{
  "model": "self-supervised image encoder",
  "crop_scale_min": 0.3,
  "rotation_deg": 5,
  "bias": "none",
  "parallel_block": false,
  "inner_norm": false,
  "positions": "rope",
  "init": "kaiming_normal",
  "nesterov": false,
  "lr_schedule": "wsd",
  "final_lr_fraction": 0
}
Rows from block 4 of a small self-supervised image encoder, named by matrix and row number. Rows with one number belong to one neuron. Each number is 128 + 24 x the weight over its row's rms, rounded and kept within 0 to 255. All counts start at 0. Numbers have three digits each.
After each neuron's rows are labels from the 100 images, of 14848, where the neuron reaches its highest value: "strongest on" is what is common among them. Only what is clearly more common there than usual is listed. The data: drawings of small networks of dots and links.
# fc1: MLP up (model.blocks.4.mlp.fc1.weight, 640x160), inputs 80-159
# fc2: MLP down (model.blocks.4.mlp.fc2.weight, 160x640, transposed), outputs 80-159

fc1.339:091145125081099095131170108165135130127156121107117114115151134142134116173119163127112150138106100097106187125127157161156111131150114161150108146159129106129185082116157118134170162147154076123101113142116142149141093185155127120114123109
fc2.339:123144096099137151117099145106093148160128148143121164148153140084120140077123121138093106130150139128178121116123109119139163099133110186101135162136096120131135110109136098101109164103090115118148124081138161089101118140148105133190154106
strongest on: yellow dots

fc1.402:143132088139101116137105102112112135096123100160169118159117162152173109133127116134122152136141082137113145055116148154110156087113142126149151109119121170126127141120097174103152149101116140136121156184139180160062139142130114099128169081
fc2.402:121114121104115100144061118141153150133135103128121107131135104124108176154158157126133128149154140157153106160102098122090134149121145093168142112136149123100121156102124131127134154060155098082144135096148140112149125118113174176165116136
strongest on: five dots

fc1.342:106109135177112109088109100155111175141111143171134122106114109170133119129133123128160113093148121100092140160126156138125132102109139126169134112121116092099150153105113151195115151124169134136081082111119147105160155092103113137116124143
fc2.342:112171178107137102146116121156140126174116122159152110133154123125145125137107174122097126147101156158133121140146072147167096068145141108141119161102108089152157146149122108128154112095154121139154126128125144132134154110133095143165101085
strongest on: green dots; blue dots

fc1.165:112138134108115141139098172111130131133122130155110153111118146151136067157143089122150144155138138133127115137206111079152164166148102106121162129139082129128114142120153137148109137107125137094145134142121116181135088108132111147161131102
fc2.165:109162121139132135113110146134165170140088138170152094157134084147145107124145128127147107080155138122115125157148113148147164089127132132153091128164136099133121134151099106119121126102104148156108164116104096174115136118119117102134168120
strongest on: white dots

fc1.140:136124160119137161129097160140105122117148157101085105174153141108109122112167115060149110127139167194112106098108121109120109153101153110129093100168133163142140114153162110161141131108143147140108122146170122142106105127134123105178133137
fc2.140:118138111150138120112139132127123129164118149147123168122160169125118147119137144102094095132118110130118075107170103117088096123131158107134093098132128115152131134107138153140085132102110180115177157137155085151136139101124145142090173092
strongest on: white dots

fc1.360:125094113122119154133147126109106116141093128106166106171135135124171114149158155135137126141128073098107113147133131141125079125118129168145128111109121121116102129155164133171163127146110148170175123165122122115126123157093135121159137141
fc2.360:110102115119089091132168089121123112127118088145100159103105117118162146118095127141106142101124105112155142158149118096126163146095110112186124125136177119113097159125168100144139108130145093147103149121117106073083131100088124184139151114
strongest on: five dots; star

fc1.187:112116129131161120183183158143139129149162104124128113155163117156157124135132145136079121138189139105116110048127143150120140137075098141143114109127110151119146119187122096140095127107133105109100112117126116132130124127181101112138135150
fc2.187:090123163097097148128095104150108179160156164135135086127122163100114131091148155082111126111144113111145143094148119183116102112106158143135093147126148166160168117128139098125166117118114196148152149184128118136099140118120115133160130106
strongest on: white dots

fc1.185:131171127125094089133153118138157165115107107091133143142132139149118092121096104182126128148106099124135141119111144170144143132115127191100131118126130110094084152136109145087120131132128110147095118159155084130124150172097155136170103149
fc2.185:141090143122128179127146141133154103145124155163093134136087143135149154081131123106115155089142121122143143137130135098130111162091117120106148146124114166199160117091208119095125145145109126119144151112092136134153097131123157177116146121
strongest on: red dots; star

fc1.19:121114129159157128083093113123132155071129132144140137130119132092119192163105098082133123123170147139084136113140115123155133124167115168109090166173115143109123139075127147102145141155113126137134107135121138139169107112152154161092088106
fc2.19:103147086124124136087154138140132078152136110110163123180148129110099105139168145139142135133100155117124136148147094151121114144078136144156111143107125097106104096127141118145135118165125103152132153097145115125142114109131110171152115145
strongest on: green dots

fc1.243:137142148122166115136097154093127126143106129117105123143136097180087088112151141145111067103097142123157134123137111144146153111153070097144102119148101070157157118120154135101102139127135111162141122136101151109119164163086131166089135110
fc2.243:134139148122102109112157088144123149131116103091144125126111111088150114122157146083095112111158142163113156118136147161119114163108143137119141166123173178091131136167109135161115087131120100133142146181101107160148091135125132107137118122
strongest on: teal dots

fc1.595:122142094139119124125157116116146074132147127149164152117132153142100172125097141142130144140137145132141119168111145124117143156150122138119112131141099135135102102137091148142148118113123120106131134106144094138131143132110176108109098159
fc2.595:104125152126115106094106179097113131147116098103104115143117124128094122132124096155139118094097153127133149118109172123144105131137079109150167174159133119096126182162123151154157131159107099152091175158164119123132140102104128086117133160
strongest on: orange dots

fc1.288:135140160122129094134162138148148143088120126097159096174141164153088105096142156159111084154144148146130117164102143139138138087131109117108145144112172146102108168106128140114126102082136122106149145152104119108124142119161093135113114116
fc2.288:137092122104124180147161095167100096160171125153123111149159109105145143142101140122142142120140084104134116111155135132132123141129174142150121153128118132121117142125172110100134133169120159101127113107106128134119126139169152124130161138
strongest on: blue dots; purple dots

fc1.344:125145097101142142131094109112096108149149117137148130149101109140115090172131145147076107133155099126135133149089156055125099128147092085148142140141126150127123138113166131118134160107140156130127149143138153121153139104107113078162199129
fc2.344:081134150140124114125085170092138161147125110135141122126137101121111163130108091163126161116163125117168129130087113108128142096110140137176134140133148153163104122120096135107133129114135155110145101112097092141154086128094135153117145117
strongest on: five dots

fc1.370:133172142125110158142123136113104113153162132140136125107136096078135153093110119154159127146166146116126138117111106139168154110111101096127152119141090092126160116122108123122143132129148120142114093104115093090124139120084081116106101115
fc2.370:138096117109138111111120071111119127157133127114121121124116115147105142136122134172085166128099147102168096131107147150106168156110173098132114092141146108156168161146114132133119156082104151131153137128097135116159117112122144101156105084
strongest on: green dots; red dots

fc1.79:155112120113105144147111152098107127154109093169129125115116121146133106140176131075131121147134109150114110156116145147134164122165122097135109148147081121140087090137108103096130120145134135124108108117103121143086145158145189146082125119
fc2.79:146110111109109085123120116132160091144183119070159100139105106154121079108142130112167141136123102120153131136111123177150121107078139160178125139176144105123151135094173120129139107117165099113137117117125130133144156157159123100144161108
strongest on: yellow dots; complete

fc1.532:135143144160127131107118120106133124141112129165148125147154101094102101131094080124151120170127126110177143113142152123069149130107135096098144111164126132077181154151155136170117122076121103101141113143184097124123185103136126104097136097
fc2.532:142097135101136110095125121140123142121160066103144140126106145141170165086148158150138106142080118149079086129150168114146122149107138162124116108135153146170120106133147126127089121103160178151137147149133114114124138113140095138136132129
strongest on: pink dots; white dots

fc1.411:167168124131160090147134081119094169141142116142129107112144137100102113154168110123155103101109125164150103140139167136137123120126142094123118164119128126098142113093144122108134109110106124076152123124099137162127170164161146125101128124
fc2.411:108110111156137156141131098122165101101134115116109125162133176144169167097109143142104150097080157124105171139117080107150113069140149110131152152120090140143153108114107127112099127114157122132123105132183138100145104134121122134150119133
strongest on: teal dots; orange dots

fc1.73:141153088139140155106154160117069145122120112125124116092122114149154170116127142150144106160147108109077160095136143110176180117091194176142097100145137105178139125125129141118131099141111122138143126105089137097132124156161149087136098105
fc2.73:116124127098147105128159144158121117118130170123088125154149105106160150155101135096150128148161142141060121152161146156141122152097138156109124128142135119108122122112171142089172129142111124116086087168115120084102076131113173143144129141
strongest on: orange dots

fc1.52:113111093132180160156165146118161163167118172157161118146134117098151170138087126102134167098149151111124149106164136125104132081129082140121144087127110119129146173146157117099159089154090145120093142161097095128157110135140161097115135086
fc2.52:138151120139078127128144146091139101145150155058138126132130114132150108129139142092121129121168121117129116125102122140138160168119107099128090146119126089167117115137086127127100131124156082167169094118193118114093162117138155149128105129
strongest on: teal dots; ladder

fc1.191:072102135128133079092106116124123116105096139091144144134101151120131105148155110118078121126140096113135107127127114127140079120122136114080151126123136125153146131123144116141130154176136173118087125128130124187116094124132152093131077134
fc2.191:113120083150122127150110133165122104143111118134101173108101116145127127087116143137142109125151162108114118156121183129122110090140123166118108120153173146122137099124110120123123133148152138139126093118155104145154124132101076177164126126
strongest on: blue dots; grey dots

fc1.170:141131128085163142112137121114139120090163121112122170163125121116138157154143118143134128132143145092138128131098120143107160126098146124139115128097100119126146156167141137181181131099119122117150128117126120085171164121140149125115137135
fc2.170:145113102153120083163129151122130144132150142096116177121156098131143108130127105175132116112097130161125131077125142149108130091061143124136123119153145150135136171157074115111117108137149139136100172125142117094050126130172126111150112145
strongest on: pink dots; yellow dots

fc1.22:106117146129155166125133123131138133071074140137076158075110171110131112117115115103132124134147088114131185142102125132101117149126127116135140114144133110118123151145116129140112110097115150141148105120122127133147161089117161124109153113
fc2.22:169096106122140119065128115105122127116138125141120110145133085126115080139113108159163149154144125174162102110123103120101102112132121159145128141137113102110162154136179103141109082149112147159103141164131171098105133127159106096155119113
strongest on: yellow dots; loop; orange dots

fc1.341:089157100159135113107142144152143168136120085134134159111091129105152133128087087112114142155148160127118104154187151157082105136102118125126090119100121101132153145140109129163114170104177115117129114121142108129154143134126088104150106104
fc2.341:144149159130165176130123086076111150139139137131091154091161105163100151133121185125182140110118096109139116116114159117117152120168125127146101104137170135140119131135110124099127084142089129091105103104103133129129145122170127147108128109
strongest on: yellow dots

fc1.254:113120144115127158097145165122130100128125155112112127126116147107119155136116136138097139078106126109131167132157102107146215094143142070117132152130132130109105128134128128148127092156168093125131112100122185112106090165114087144104149128
fc2.254:156149132114143190164114153162138164096137134174125156106163104133179147128113140091129126107111166174130117171086126116129144082108113119135129109104100161130086112141103082150153134116144169130108163090112106150169102063151168141135112130
strongest on: green dots; white dots

fc1.82:104128082094157158113169123133099174130167080127137098135119122129132092145100119113161110120147146070157129145154141156116113140120159110160119179108106129130121163132125113132108114116128146141118121127182111115119128146128128155115139089
fc2.82:084129133122135139112108088110131128112111122140100170119117150144076139115080154133149147118139146120123175088107154115150160110188149102136122117141107122142135090151092134114126106153114130105152124091145115158136110066132119133132161136
strongest on: yellow dots

fc1.508:134112106127142162163167130135143168092127152145103123145067128155122099188091138156136093126074105131096123189132133134169155118149139124124137159136142093132098154127156105140122150148126116157134138047159129124151098155124166100136124111
fc2.508:122161139083129164137100123131147134117119091123134141136143123181110125154136165123082102148182146139171113107117135138165078137146124124125151088147166137158148110143136138124123143067157139106145132126111122125122144085114129125164137126
strongest on: yellow dots; teal dots

fc1.320:110096095094142098106139147125117118122141106158129107118166118119148126093111106163128134149117136123096135135166114136167180046079168167125124132165118104165122107122104114130110142126114122109137131105113097113111108147153144154177125146
fc2.320:130142095119092119090129140131092133146115124130123079087114142132172129103127111129124148209154121137091109136121109131146083134127118124117142136128159175115116124163168115140166125135114137108114063156132125120102062098088109128120112194
strongest on: white dots; pink dots

fc1.461:103154072162142106162154098128090125150119126110100109163081105115132140129163160129090123166133124142111109159150146150135125110112128096136135144127171136144145129186137136120122088091124129108161104114123116110139118100158128131142138109
fc2.461:111144125096119112155063125087164090109093105146124089115122142102161127150137123158151106127151133183130117121163116117136118162117116157117203145140108118154129082100145132164134154131158123108094149131100169108129142093123145115122104088
strongest on: teal dots; orange dots

fc1.206:101132172128152109142139146120122150130074115092128148118144104127106089101153147105152115143110163119083127126135148109101109075145123146107129125094143130169134138092069135169099158118151115105174152146118124128162120146099122101153140146
fc2.206:142157134100123124123118173145167115103145151149109080101126116093121110107128132138128134154164102129121150129146140126115115165108137130156119151116099126136098109110157107088115139141133105147156107119151157075112149102152200155128095153
strongest on: red dots; star

fc1.57:149128130162123158159105179124099137119106078136075114163096143150158125138101139123120099150089151093125105181165136152113112123097136145108131078126115140151115124099168151132084134124136104116125131115150116140116115108145145132123109112
fc2.57:136174156136167138094140075103130165108101151124127100165180100161113125180137107150123107070135138130123110128144141139125130138141132128151095128125126108094126143125110159101124101098126127117135138103088120193108147118153130123113144113
strongest on: green dots

fc1.549:128132177130109083095155182146123121113094126092162113152119159109168126132076129112100094144089107163132118156153112091101089138142110150139120162068134143150109145104086114161146153152115131129126193143128120135133153129103110124170114123
fc2.549:119139164106101167130137152136125115133139158143119133175139132128158107103144165128133151117090129121142170112099110101099125161109105133159111108154105099146091140115125098119141099162105138140086123069132136121159131110121146170141090116
strongest on: blue dots; red dots